config = dict(
    cond_dim=256,
    num_classes=36,
    cond_dropout=0.1,
    activation='relu',
    fused_qkv=False,
    parallel_block=False,
    num_experts=16,
    experts_per_token=2,
    positions='sincos',
    lr=0.0018,
    steps=6600,
    weight_decay=0.1,
)
Rows from block 5 of a small class-conditioned image diffusion model, named by matrix and row number. Rows with one number within an expert belong to one neuron, the router's apart. Each number is 128 + 32 x the weight over its row's rms, rounded and kept within 0 to 255. All counts start at 0. Numbers have three digits each.
Before each expert's rows are labels from the 100 images, of 14976 (inputs lightly noised), where the router gives the expert most weight on average: "top examples" is what is common among them; "colour at peak" is the nearest of a few named colours to the mean colour under the peak. Only what is clearly more common there than usual is listed. The data: scattered letters and digits in many colours. In brackets: how many of the 100, against the usual share in percent.
# router: router (model.blocks.5.mlp.router.weight, 16x128), inputs 0-127
# up: expert up (model.blocks.5.mlp.up, 16x256x128), inputs 0-127
# down: expert down (model.blocks.5.mlp.down, 16x128x256, transposed), outputs 0-127

# expert 13
top examples: purple (42 vs 19.7)
colour at peak: white (93 vs 25.5)
router.13:185132138177183139125118141131117132128107071168104089056072073128126140117117175165084102162155141119107133137123173099142139167106087100157095107154134189151112161100128155099138123133186113051108106166150130077159157098112099114120136157103125158152148121182217154113119149150147109133174167178156134200143090165136161150184071114156151163113080148128152148124062076148136110114167
up.3:159087098172159151122087079110089162209149115098087132157075174088133121160120165144166118171146189134091099128118112100094149120114096112114165088086103106131080115132129118095047104169128100183109149090103120097130122180140156103140117115151107170096112103105131211203123104092095154178123111110124071133142125102122087109124170126139091110129153114176097137156085147184084139097064
down.3:112154156118131118169161094154140133135073113058130140128158114166121118189121096089089164109087164089126062126114172138119086156131128163189114159131128108157101172076118112093177116091116034123100126107136213105099058118163102096115089139106153108102157170174069154132124125185154141140125154141085168169111139160189115099141100124156134156152182120166117148120169163131085148120078
up.4:099140131146173071074086130103153151142112119095165125155112123110080195124182145117122141127167145131148105155156141105095108132069152136105179124073119139117093088126121154121059160144152151137147122136142115163160151140132115115151193143176126135173112135106234160165152133158176108122154131187185192085135142151122078136124157084095121204094108131136045121158145168122095114097071
down.4:075090123064100145138163130129150135098074111084098083133168127134147153123121130111119133137142129169135094096103117099168158068114200099124128174122137061126133165101109148134228131084076049091096154109141117094070131124178067112117060156116154145085146193113089168151111132135135181131103109092071136136082149109171113096081115123154108184126147083112132145140137129111164112119101
up.5:100074131110106057098117141108179139129129164107033138149104149180144123169114149098131139096143140109219142159151148084124166086156137142124113103104161148132156117180100169126138135153108128094106135068085063143142069150119127116179124146105136135107164146115118121178171122147041143169104115112117084160118090121084106156115181074092110133103098143183109146132055138113132156056102
down.5:107147117128158171078127093138075110171172128179162085167194165073091101067166114144144194140146139094149108167111125159156131125124132099103145127088106127110115083147137156143131179066108147149113103129156189135186072114202129140130180113182105099203102168072143115173092137116147121104098107089149126116161129150141162145128097085122099165147113128068129138138163098174071095156150
up.6:111178194191143141085134143120076153184173154114125139155167117159188104146144138178131092127090057046163172223127110178114130143159157149112122107112144108115109105133138164073120133131093128136134132109122106168087168119129115124108120116114131112142107167185117133112155089128144119148017083055122125082142116113147118132081124123142109150149119114143104084199122104133061105125135
down.6:079107141130089201110166134105111124137171116150137082146098128103113175179136107109160142110180063112123135128090136120108185118100135150131139105114115132099110112190142109142096087086156164134143131137186130141169147109138138102148184095177149189120146186116176076112163127209135163127069155079141169091194154163074110135160114143116153143137109078071180121132103081139151059164142
up.7:149132140158167080120117121122055106156150124135133100114160107103185083166210144160088163127138114139158151189092167131135160174116127151060107092102088127064093112138129167106173093104134136128129142124100092182107162128148133141168159089137138119111117105119172102139185093070119155129053080139100131177162153086131143143116161142104078080168172099157086173116112070122052127143130
down.7:110117166124087182157126159146094141186155195178139074112098153137119153163134148097123153099134102105118135151129068168118186146150122141131177136171105132128080120201123148154112077096120172107149143188161119148126166110163139150156130146170164153067123157142127085106159103144150138077074101086155112129131191140121095136093123152056123147110091074083137104123155134068153064174199
up.8:128061161131096149159136061100154130192119136190099103083117186154124147118137152084104185102112170103098090065086160138081116058171159126184180141101142117111148195124129116119124114118086155091183130077079101131098110120132154139160131142107134090119198119150151144154117106126132129139132248135128177177138136118116126129108133175095097114174149122173141151120098122140146118097098
down.8:128106066137137118138118155150092164100154096097202111169145186123150177161079091151178079092130102123111064062065095118114111140152116140148106159134119104146128156146146156055129137164153151172199127119099163121126139153143165075158077166123102195128105150132144080089158135128094103068083153147206138087147116144144150132186133093102136100153124109150143145099117116058109127141167
up.9:122150131170148112062163103096139106200132090172100149142121128135088121078163162151098133160128160180133081164133113106083116118098169151136145078144171117126110085134080115078047163170121080132134100105096059168131144124117131133198125142141132090132156208088142172202134128169127166121133170123135170066099142151115120111104162107097104133093112118169095123089124117143068067123095
down.9:134087168097042105150089155097146083118110146107115071106139092153118177129112119088109108172152138172096105129118127128147140065140134144113192118087092063113095146080132115108177077066081110085129146100121156146139154123185121115109122149146140095075141109161052164131102109126095103114137172141087099175125162128107143096114083087069154158109123073073144109144163144088199125122178
up.10:200106121139133119106119109135127134139132130133106101125100167157149131111123104139098107075123139137102096125151115148133155098133111138116137187122136083075130172139038093129094178164104125178130107022076114053057059131168101148142127142120131106100177153164098110164127146121122144153116217222175206172128112103144105103165169110097118138133111098120108156110152118150130149137120
down.10:131140102095140162082182079092105146094171144124157178167149076112121122125130140137133162118160150131154134104140100158107109131127096108117135099110132161178104083163092118136119100155137173141155149121085078079079123119076123104132101123062124174121075101132075127079145121120147109170112185236213155124173129168090123103156148130166160079165143152099153117127157194065088121125169
up.11:126129113131126068125087135112159137139113160144127149125162157123160163148162176125114124110138095158139093166134103079077083092109128098170136120103123110136131066156090079044065141135126124146137157133083096099137124187151112144147131113116124129136121134122183107205190133105142209179140136133104104088174109151140124084124169082088130117083128177183089157141134079101062097086039
down.11:083163122096117082120080063139140126106161082098097069141150152172169157111135032111118111163118144139101135070135070128147134106128153090160112107167075030114135131127113105125159069094088132093094094091107139121107126167140096093128137148139108108123118124097086083160141152116081144104106126147156132146106160123188189123103146078144098174091188093107119123167140162104190138072105
up.12:127087163112120128103164164103131180182148140097070174104166157077126151138101110107124172167128113133070141126069085103171145112143116132146149181168093116075163102112091137064121100161161167172159109160120084121145112133110127061107101138113157124114105108113116137145143113167062195155105128131150056097112139168111049122115154094116150158087120105146103200143112092156120124097041
down.12:132089101084134173158080168100101117139116080089173158100175158062073136101194185128149121107105150175116118122145094091154200114115151153128100182172201128187150151137132101129117139155112112129138145122196150142090104117103119184150114089088088117161127112116128143145140114140102156158138130166139131145064191098124100155152133138142162157165139139150131149059159219177160107150154
up.13:152146172170131124125115113172139140196113115140099147122107187128110169164139061085157184096094114131107146144076136107136154112110139162081120164095160175158089127113127161074113062101099164146180103095076102113148050172072131169125151153145185173119146155123125093139143127151047166156131123128108186085117112149084082133124137100122101136097084191196137134139088164143121130136098
down.13:105123109154143096118092080129122174161107124119191164122128106146093100144097115131100128150125063108111122178135128075110165172129130171148129127146115135186114148149134111129171141106152057174179199156051091192111134159171105212169135177112149117093120125111088097170120098117152112064093087121175139190115057103170094146134138190108130129118159081093116107113129102140134163143159
up.14:137091090137094090173171142063157099110101125168088160130153182119123076143124138113091117151135137105123132131102146069163161103136140125081147096071124115140109205061094142116061117121090135143198120134079088098183174133067176156127094097124146160129144131162142126177121078106102174184110133085132117086134118112163124128164171083116114131128090140174099193166117167145103185098099
down.14:097138170147108148082087158152146155112125120175115089102115170084129176122151122115146096122173100112158101128102095155157159125152131146117117117077176141104122133127116068115153155146043077081080114084129156108186095137148139098157141141153095129159199111164110193096139173120136179058119167177100134116107127190076084091155111131112139111119153145141139042100171066124146116152186

# expert 14
top examples: white (42 vs 19.4)
colour at peak: black (98 vs 35.6)
router.14:117067143177163135110141116091088154087149092134118157128112144147144123108106163156125125159149209144141150084162135178149094117098130100093096134149099125158147130118104143167107126101139102090215192186120178146118145108093148137152153111166115116150126098146135098103083138118089164119004031090099138131131151180169162159150094069144147111080100115116106109137119124123109092126069
up.15:146147161207126118150139108147135136108143113194121085102092177110125113083181134093093093127113113109101144145117071112143191129188096103125089132112188159157123132105118172078070133146090134155118134118103128113112170151052120117152128133187111143124175141157143144175081110117089166157138067129105140142099118119083092124154165127195088106174156140216068165142134102123070088089112
down.15:165137164173177081118099124134120114085137167157154189160109147184103100171151083087097149122057131130136107150156120136118119116123116189160130125149122090071106119121137091125137202162115149143127130109153156183144112151145108121135124161111123090106137170065078131129168105114158048076133112138107138092126162084174163097128156155082054161152183090091092164155199136090172121153167
up.16:152149147167133123151097163095120137120165145086079148132104136118078102127130104119182141154166088181150147127183132103148119135160119086061126181166163104132164158090113112093103090111125183133145126079080132166135167175128150079140121094155155124108182133128151163123088145190098152180119090096119180112041127119021131115173098098111092140127137120130123110194101066129158152084120
down.16:153143098145157101073162158154090129111124152155133210139099113101069103078145124165122184118092138109149144120144170180157127103155080129101065114081073098164163119112091092159193134157135151114163135132146121147134118132160128144078086140063109081155112138102105116096102103167162107157090119123106149150138150098108191109189116100163114162226137148127170126083197151143081087135115
up.17:097135120104127189138152084157136133168082149132070105164121135131156111141167153165157130096123132134151147121107085078105144131151171129174096171120158133121094145104168189108062127206107090174169133145147073116157134183098148073154088132124151056136132111176123166163174150162066150193119156112098105159131087104121119101181175127098128139151124151189125146168074126126104097085066
down.17:113105098107137114155079154170105126149170118141169119168112119115126091123161076095094122172117116063138146120092077165084155137133107118177158105109168122185119162084164094199193165132104161091103156119105160155173213168117128142079120203099097119097125124081087106186111134127090102159150142114140123133092117113128171103114154142114101131173149100086093114147184181126147094069183
up.18:168092118162109160141084171127104094137145155126116081156075133137143123076164125169036143175147218130135137121073085121103136135113111098100101106149119184115086087087124172094133097124127156070161142136121112139119140161076163157201179153157112155116128108189105166138121110108110148124132067095122110205157136090127106145159131108196075110117132113147087112097135161167065115116101
down.18:173106153143155140120054151120140137122117181149154132134186113182118136197109091064129144061133159117134144124113108099155118134136136200147155116157099135051155153156161159135146114148145189140157163162169150087119136099153196112140115115174149127081170148145142125114116089120167092089106159123137148096143144115102142170184133136147067174178147096047151186159175131145104079180130
up.19:185115097119174135135178097115111158141089112113118139108121145179111104110137145139136104105140187146126079135148086149142131101123114149086119157146096109139121147133119162129098118175156123215255171156135146133121150110120084061104085133125140128080118141147144144097107048122115114085000110152161150162147141090143118110132135125104134060106088136143113116138132142100153154114115
down.19:166110139150158095178044097179150084109173147135127135125161143142114113131130093004058137166084142144149114112129126160149097105126105162120099149154116170134069149111164105160176192149123157092133164161160102142169146144141094154120159147182087124083137108123154126128110113122139098150152099132112135125194186090103151159153167160090126178144156139061130174129179142117137140194145
up.20:132179089122120177175132100139112118149094163191074072103158108078119127175127107140152110126105120124176115157076135104179144074150143190178140167116144125111111130158081125083099109111138159152145120060144151133116111167189178089176090104089152147132147162121130150127165088112099178136116184114138085166127103107101109124116162133114129057155106132133078110196133078173063092092078
down.20:119191120119133130133130102154160126130116113098077130157122184195094172097080135152138134115133152061133048214116145148170130113099139145151159112085146172165147020121100152169125110108130136127133111180168108150096115152195170133180094067109173134115121126137107108151096138126168100081119136107124179174122139163142176132115124046145137165122115146137132104121103149060161116157154
up.21:195134135167162118148115098113104140106157134153109124120135147164134125152151119140164146091148132115098111128119061164101151119160139130092115133176086101161133149112110164113129103108148124199255134102117132159143095104103132100084100152160187093091148151154156106124107133139107153123000114136135197151125176129084125136122135112080083101131123098160153114113078121068141105114095
down.21:140117093140123078131047122169132085085173172156161146142125123100107083082145139044105147151117142124173110138138136162140112099160063097144114165157160172173094158107119118145188173154117116091142135119178133157169156135145129092126181204165084140058124104122178109127097105113145074133120080121131121089165097107155118127153162158110103156196175122088112163100200142110079115127136
up.22:166121066136113081146145123106170191155167136178147113100111169131103158173156138158168071116080216146105033054127132066128145116101187135153109148167137122170117162136134144106061148137085136132111160155153127148133117085121129094102171096170177071120115156108108113157159091141123105153094156130126151095216147109167079133123149127166102081087109131124101113141126135153108129160107
down.22:143091146159204198187149121188133147137096099134125126074190110171084138144133080113178068146085129055100094084120095138142142129097138141146080085100101127138073138137124109149150072096147177115174197149136138126119140166112100187127142109139173159104149186116127124101109088107113184097099146129123123139135168089152119121092165160118166208124114102138097159137152134116137179179149
up.23:141120127141133089139116085123086123155158159150094128105086197146140114084133130051060190090141072080152129129112091123137089117154153124141163140172136205120153147153117155116102133106146124186150100140145087110142099071166118151159158097216093146132145143145152107146183174140109151106053139138129119143185111133076101125067124106133108058152104116167098101149142183082139120098079
down.23:106139165108110102134038112071128072110112132130137112186152111110126130099188106079131144144119091113121121149067125158118144136141109119158137198159078152092097162079132158116124123107139133145130112100181161181150092104162136099087165222137087153035181112137146122144100173141175134074130125124126135080079085154172119133169135107151089192136180091085127144165149127154115122146150
up.24:082221209165141124137127123110150142102125079106130140126149098158139137140129114114174146132134000023118159147141130165095120101130135121122128121143157116112090139144123112100136119140166112198158099105134112117113129132154092086103143120133131126054064115099150119123136138141156107127156176124136156110133119106086144132133125178149105099155143156135151131139099102160149139119110
down.24:084203156164147169146169126162130127169134148112152164181114123095097144135148084136153136132101026054110081085120131172113100101092166105146126110155192143124144123136112096068141071118148080114133128101115157105119122149137177139079165147099111149170119185102141175079146134193103153139127151119114139109164136127109169154112158157132141154167134153150217113085131161179056112128128
up.25:155143150113090164162115126166106165172145145109093153131051112153137126103165082132093187138135170150173150171159130114119129157166111141111126152094099082126154128128058134110087055163100163129125115060128115054132159095152127067165065139111093144112179177131106179149109151183115104121140124101101150128125140142119092156041118143092046164117100130160156119155127120148168120085077
down.25:134205108153179102144165136088125072083079172167098157136107143136096065167161156135087161155136103142131129128180175169212152102162054112117066125096069142097171116114109162170106118107114135107176143164136083129169162163119129141066110131097132118158134161143138094123106119160164175168076118083130147084150128073067152144179103121122136127184146096126112145121123145171106111126112
up.26:111146191158074165160076148157126101190180097129126130113147158139092142130152121106135132108131111143123060103114103035123123138128184114177133133153110120143138121151139168131061097161118116116130097095075044119140187116081154144174106150116167186104130099093145157137115133110099169161117127120136179173058111115134052088084144096097086140132091110150164123210093146153139126119102
down.26:138128127126135081073111065121055143072172167174137095101149093111069134089152129187150121199136108119139162110175145090172057113140085089123148118148128122153175122130137079127098229097149146126106127085131133141108136097128104160103114155095152101130156152116155122121083152138141178177066049116129112161114138135132111134147041148132135132104100108075145083133140098128119119130195

# expert 8
top examples: count: one (43 vs 17.2)
colour at peak: black (67 vs 35.6)
router.8:120104119144184211096129112108170175144160138144160098158117106109044065119148146129088158123192120131157157142149152086116109166121071131156173123097144130086095116099122164069081094122152171131162119139070097156158176154078116180145089190102065189094105133123101110113161086104116116115129118129165136082146119156133108153147159140205159177133121103105164138150101114131072097142111
up.15:141176143120135128160086080107140191183120127076130154123144102118164181160137170131139166142108105153075180123114126112158078113169177089107148109117170136209136143144121127115119133079175053188128157128127097133105077167119122139120090160143146128193111100137075138182136119154061140118106113109142101130122065128130104093116168124127121145110096175197046184134151146098157124110068
down.15:124139127155112113119139145111122156129162112113143168114122150166123151138147073146072110136131097094120120085083090128062098189119104188177175134189111143129088176156092074123181163184147093108133124136145115077121123141149133139186215076164122110184140133140174095090126153117114123095120162186117187133123118149133235080131115145138131064112138135153196158153093154144109130122150
up.16:148175115143110134161127163100125140190109113120116124106113187083079108135189104132169177153104090185125107143149116119165143125104194061158139094208099151130121148145162052099155162129115107135160125156109131147181089164124160122141163159147141141151096159149155139150089158140095120105041127110149187102146041080086171115140099125062108161069132126149148148137112109158125145147083
down.16:137152093096145100116093133169121099077140157103154111132147120159084130128080086060087155128176122143209105118104093165101069121189096125160146118134116137151081200174110107169168165138137112082091122144153131167173168142111176133126148148114107184164133131072097122123092137152134123167122113067078137111136085089078181091160132179096204130181161101072109153132144152148131106148125
up.17:164171075073112115102106101193081118129117167144128124117096132084135099164098121105136137117087146101131143116106146099136095073150138143112126131128139172124123084156125113099067109126111150113106102123116091102178155107125176140143113100088086127211147152132129181193170120186057176135094193145110127127152130072144057117174184164126101073118078134169084135132079143091087155120064
down.17:130096142175111136126102159137118180146169143159107211106137093129111157120196196131129127142127074087112127120171120135145103159103124086127076053125163082130139085027152153105140163150125119160120133100117169158158072105087154116055119179134108078125126131126161144193116139138152167105123106148102107136131155148130106176149122113119118149197148126186115117121105066107068121080074
up.18:156120137136129098156086091128078147121101165180060139098169192178149088139176139150125216123152144148105138112089144128133108108121164130091148090111134136141074113082083126100111154143124136122172097099125071115115141102151183175123158120174117175107152116130142168154163129163101200200128154132096101145113150086119103129146177146124075072134099193159113164123091152161175096087060
down.18:112166140115087134165116077177163069187104159139150084169118120098157117081124181116115115102109090150149122172095082198100196102111131101121151113140058116126126146167092139168146109158081115161130104139132203107136112140179142092152150092080142118116067130137097082088139107157139155112137199160171120173105130139160126108087122106098161174144136170113167124108098173093202131166167
up.19:071053121118104126131135058181162143126111095142136128155117118127146211141111112183183149112169146093070099103112144161163136102121071187108113157105107137174071093172129112149100165152123127119142176126037141071093166179128148159144102093091197141102171178120129194155092144092139150138092156104101140155158127144131131081130177076130141117068138108134137143124109144104119118139145
down.19:176120105123144078089131139120114120056184120131154142127099105085109086136094120114130047143075230169127129062158071114092125166104138125158191136119163131120152110111198165134132143164160120128126129142174154063171107164122122122180105135133115090122125052120161101084125082116153104119134142149180140132161103114132133157213062113161146097122137136129138148108143118154133164188149
up.20:143119152145125123113150170123089140169159139091071171149110157150150105084158140103098137082123120102150117179105188130131117112114172062200121175138116079134167147180191135108089118099170122178150080151181155116138069159097136099130136065158154186105126165121158165149143074176173158127082141136096100143159112162145111101094142103152102114121176172191085164157099128158148119135060
down.20:123155146129146083166210130151125158113157146111080145070098061090123135114168164146152133165143093126049147095143140157156127186193093137121067132188088133142172081072094121163167146084124167132114122121095117101162096121106132133097125151132129137178144157135125167130112137150200190139135105169120159147153114107152129135179135148195190130125127085153148104157065074126171140169104
up.21:175153097092071151137094120090127159143164190095090129119146158129121148104077158115120201096124118181045137151083144125115128084124145130115116154132131136123078071138119130080088136155193126155119113115129153128132090143089117099149132125134199148116158114135149148130179180176035187151126103123107126191150105110124139079089084121131112124152133143138106077112126176180141125032089
down.21:155137162095048111123128128040077103108150148124178142145143119203081074128082100117121093129144152143135186097142115138131118180126092145140135102165117203125162122134162149154098088095155154177152080120119125095123103107123209202138135120150163171111157129147053114093129078087134117094147131147159132061116117117116140176145115125108119119080124147141107134146143130183145178208113
up.22:163115151143171132149127092122129155096200121166144155111117155137111120156163164182169104096142112102126133105127078117106186169130114156093120125099093140098132043081122159110158135085182162133132088123199073191101124151120124158084130170137121120128168132157080142137107127150125131195127090139112143094032078069137110156156094131151066163161125167116118090112122126185053119155120
down.22:127113151116098128177072158108138133162115142103103086149150170166142172116126113096146135109069117120132122150064119110142148139163207077131133155174122112108208134096152116114130130125129143070083098082132138093111072067151161070138109190167163122081159125165135157184142158151107207100143144114075123092106172126112114106164128099162108185094147109158114106155128143139199160060101
up.23:146143174153086127170110094160176106178115069137137151135123137123088177140136153123135109143108055152108099084111152127141176110126148121105187169134134175131051156128081159128096174155075125068141126062065165135178149203180115128141168162156104146124106099125109156144145174106138108180161139123131132106070093147176137075123174093117118100114141135128102152169091112181081077115103
down.23:114160053150159120085211131095124162137140110130129156154138121122113063116141157155100148153146123090113106078129073091103076148162112133147100086074159123176127082170175146126082129089196166166070069096118119080094100132119191124150110086047104128177138114126158132148162071162121170180096105128167102082120163154128154175181110159093117146141120146158148137111136156129121136136136
up.24:106188130176103129099065153083145190164122172144086164125137130133103116146177114112158127107154113168145107146082126110126144120158161130154062110118098166131125114175091126024113134133098120135131082155114096124148097153233160105159089095139150098154154113105162187153125082134064202155084144132102101169147136093120116142173165134094112122073110136154127141170104100175159108107100
down.24:175093133153165111117166166140163146120116106099083164115104078144106102112118151087099109122129103153129111154172150135134162148101120105123124121179161128140107085104133186131089156098173173170180154125117104131092114133206108150112117217155111111164128150160148160148193147116091174187132154164103135144129228113147143117137078170160107108112072155212105110079145108093138136127058
up.25:106150178148148152159141098106075130161159161115123151101109155135142157100117153069106100119160100175163143173117139143082103174126177114131121211134150072072076116100062122086118126160134150085094128120119138128197222147126134083096140127135149144103133136114132116142135125159058176153109155196118126087128103130095091138138118098125134160094135137198085150055097182125124159080082
down.25:142126157159120151147157166165121140150138106122088087090186118060149141077158114166123148129157058107163162100133091090102102086161147188116159176132096129152135109104089112156080155078134124082094140112150122114145048104120147074092104173100103135126130148109171099214136116168142087141135133159108158126108163183191202100126129132151100078184167153156080130092116109100146161152154
up.26:107101150103134102104101095113147123128125167141099090109179126176142149161077152144096177127170086157100146151116113084157124104202144118196139132135159063175064120141063116144099182173151176120139104082134132135134133057119154086130156121207149105126092100152118160179169156169087221167119120117124130148138135143050111085099145103091103130109134143167116143126125145144141131060129
down.26:139089108111113148112102105096112050150183085116140175118147099142078083103145083165105038096117132133135101163105175179156079196133104141062186090129121186130077172118130113134121095121132164145114134087088141140153150123073130119112121172141115082165073153136170097156150112073154167140133094158159126138124103079136129100167186122081137064146123127137097090133105083109083134121168

# expert 9
top examples: red (96 vs 39.4); orange (62 vs 19.3); pink (55 vs 19.7); yellow (46 vs 19.5)
colour at peak: brown (67 vs 13.2)
router.9:118118180123089138180080170100077129130090190091158106093164167127137091151143124116166115069123117091103130127114110187111083114135094114137098097098165141131083139081146147133107093071118159173077107130189111126158089083129101149170180141105159136123210163182128101104108139207098138126139103138092127162135140143119131125102063077097052155131113121108078137181170122180115109119160
up.3:105175158145114147114111127150123155182114129115116129162087172105172141136135114106137137078029161112101169136089151132119160119100162153112108097101117112111138122061126133118128124139089103125145176198162150083171125113138093071140104138106138198129184132117173144164147142090104125125101083128230180091097084092054083088178111148140141135150107105117132122123156185183087073127131
down.3:154194111115186116091156148113098140087156117091183180127139122116148124134114097177126123176117101109127157097083121123099060137133074177145112153173117194108123119160077109129171147078171114114150147089140153131151157110066150091135134084151088049132144092147176122083083114158120080160126177124127111139099135146073118123139086068172127125111136152042158117088074145124102107143186
up.4:151087095127134128155150182144181150154085157125139162115099117118128107128151121095133102122109133133070070100086117164101156191123089114178103164143106082141088108090166171093128119155133103200128144098073071151104096113150090131171165128091144151077136121090114133123182147068128142145243107117148114172109172157124083152066120115080101146133143168117084152143154131113052160140116
down.4:138129116172196167152142118162071148112171102178148153091109129133151133160132108136095185191084148110081104094142116138137076192149118160162153102156134174135147138129115103100187136145159160117156147124145184171181128125062120083124131128198111117160162105120176170130117118139139125110145167123095091169156123110108145135088080169102118088158106114071159102110168089092132095181229
up.5:118148123150092086075090096098151180191164156151103087170115086154160104158103090088178135143164176140097164134091134083126141103133140101145076148140132115127086188131137168146117234158152140107105101081121135067162070116141174105138105148133118165139122120172162135139149099181099191161123121135105131115164090156085104103094132119150133116167052120160107189090099105094115143075121
down.5:115079137119130159120104116179155172074129103088129139062180156166190147125142178157112186105166123135126146149075140118132123138150099109133193099127089133094171190121117117097116096112110093083061165126162165195089159122113145138105132191122116095144079178134081131096097119140122099139130111117128140132115024157132142166109113065160132095126156107140159128089099132056100081110091
up.6:163072085095112174164172121164182108169072135175146081074149111154068063141119120192133118137110171161116068046097151129098157160101085121114133185163127156115118230133133161122120123136161111100109094138108107141142089141158090194098134199131106086138121162142144131155107138120122118115149110152125118171134089134165120081143141168130104086146156112138101121088101096124122060125094
down.6:085130160155147124173127164177134102096185113142173120083115158134132168159118136104089142133099114092107115064099116100125102127099155134155167150237130076137110120129151099123131076151114167070105183121157123168134156110067097131164108141195155169118161101097121123142113134048149150084122101123110106107151186121123157122114098099114112154068144069147141161094185142082175173113192
up.7:137163110127110089083139118176148161138157140160156142134127204107127106182128193186132142154137096166114115106143087088170091123155206103145153160115133093112093145111117128123105141167094095149119131113087092148164137111077170119119102146127135146109146145116151111189076084121101185134140112177087100147101135150110077095090181112098114052057086135191089085084079169113085083124125
down.7:212075134168142145145180130210138157114104163162094107127126163133141163134155104123118131117104119141107090094142133132166117100166157098129120129196169098175137155107176108093106096104131123034135128090096109157067125148067148072187137108196150148135146146141097168143194117146052132151123089132122119137163173090100115124117126175122151159152091113158119160072181087130137092147126
up.8:186121067162133118092096161112141190123113126102180201194134136114140117140145125121114118173118144173119117131134198173158074077101088140134103118153207089154116163123106202080136106187124119143100095068080114125116108127108078103092161132095126131155102155131144113135037146160115131175138147121105106100108109163105118057201072155147132108141116146126109161139146141145113105092093
down.8:149137138132176131155145114196146095128076131139123173089080098223103128146156124118134132136073122150148117159186180164155121137174072177128087117128055104125165170109116127185191186129109121137132151147132095180209146112119138092078161172163117084186135154139101131174131144110188146119163128121103150121141118070089108107104154120093141124162133142090095148175115097076137141140161
up.9:150092127106112163136115166097189130174091140200068117138114109142168099137149114114145112131131143104136162150173098089107117112109147110094068106110135117153079164118102119080127158153081115120152160143061152068129123113132154123147169156125135128113102140066175180193105116122081158213106137117090180150134111134104106105131137116147133179137127106161174180100093157179111110027059
down.9:139110140158143090172098164161192090102133200075097138122140156116149183110155080130167124158103112093113113120160153067138107153136132128117125099197143139131039133137131145170157084141127164087176154099133072139182167188135102163156176113106138098148096151112087075125135151163139159109082104070092153147167164079104161137120109170121108136092056133163153124132124084178124160131084
up.10:120169141134077146154148095147151155107132157137075068176089115121088141138159049102135097213074105116113130123112104121115075149190144099117107086093139164154095094127104132081088216154133140173134126130112106085098081133137173108143154145105152122135095142121103138153107102105104161199110181152180133104103122162115096111172089189065131133140154077126140113140131050152154142088109
down.10:074198172112215125062181138171131159145154175127113158116092124051177127154107062162045154134117076063144140111117178119111074107137081150158121142160120119148149165129095129142090116141181103160095126186120061096147112143141143122135168140131086112155085131126103140076084123119118097089191126110117136137167106124120164123078108128130106089146121133126092139126129163154102086163135
up.11:116150179163128117095132116149140192150126152172108133124130169133155098162171141050124099142101133113185111065125166102085165118117112077190167131126141136188135096111099128090069141112138087116159125118122103101131158139148173163125119092132093134133179083142226154095115131136090184161103144128130128153124144121150144154115120048127113097157117197183100152126123121081073145047075
down.11:076127142163139133110118151187178096110079114080135123078095097169164129170140149141105111138095156117173145167128147068163122149106171114202162144111089134154127105133100099165193204141158104134139157118220120123085139091128168138082115156131112096131163102142212098183097091104154146131128124081151153110148140118154075153113128120112131125138120166053162161154162159137195107122168
up.12:194147148103090067063095111072114145136088153138146118160139175135102124152142110050110072173095234198106237114154164098168099129096148147146117127156127170186074108144164141103127146154119115127100130125163174124123126075121081128146170113145153132078133080121093162142094148079139102145139160130125143145161151140140118138150095142140167131120083180120139108115113124114120169090124
down.12:159182167119185131163130086158095120174137139067103150115099135178152118093155152095093145147074134152160186128133094166172161122182093143132118103122080135157193122129116143165168130102169171121161142121165102145139113091078119080130130162231093093129171128171136162173130121171156140132126130110111118107139158072102109169103146115177080133126141144155051122112123130102039167144097
up.13:171131154152135130153105142144092149134119173059114127170146170133118084172121106135140118216143107103171119123148105068133185123158160132076129137139168117137102115148041128072067137143150140165149090125086102086142128147119192090107140084139136143167080162057150156189115098107075149143100126147107158100137100108106084099145152161121121130125141099195126157082090162183143088068100
down.13:182134147093071145125096084100184117105118145134138116123149097100141127187106197079127139101130127090083174100118140158104084132135164096176131147154115173137186174136173141107154124088095160091100198119181134176157045141151164128115222155176109140111127140167094112150117177133155176139098118144147101136181076120116091126121125113121066084175144106128094084106097130121082124106137
up.14:148161119148121148177134193113086134183122189101099104116135114123166098140121109066090178099124149095056098132033092114134145133142126127103133108162112090099176152082145169117150145101078153162061144162173127133118078101141084124132120154163115173075208157137100134131168157148119133145213062128129108142133108138136124127134118142132058152163146073157068158121139099142123160109128
down.14:133122113116204158116159102186158094105142158163164154082130106154139093182131122111081105117107150101115111091137097113138117159125131172164153044099122202080158146107152151109129172120150127109124137128124090141161144130097124087145110100162096105129104118113138079130130111103132062132122168096132093102164127132085163120116091168110101127112073095025162114106118168109210112187221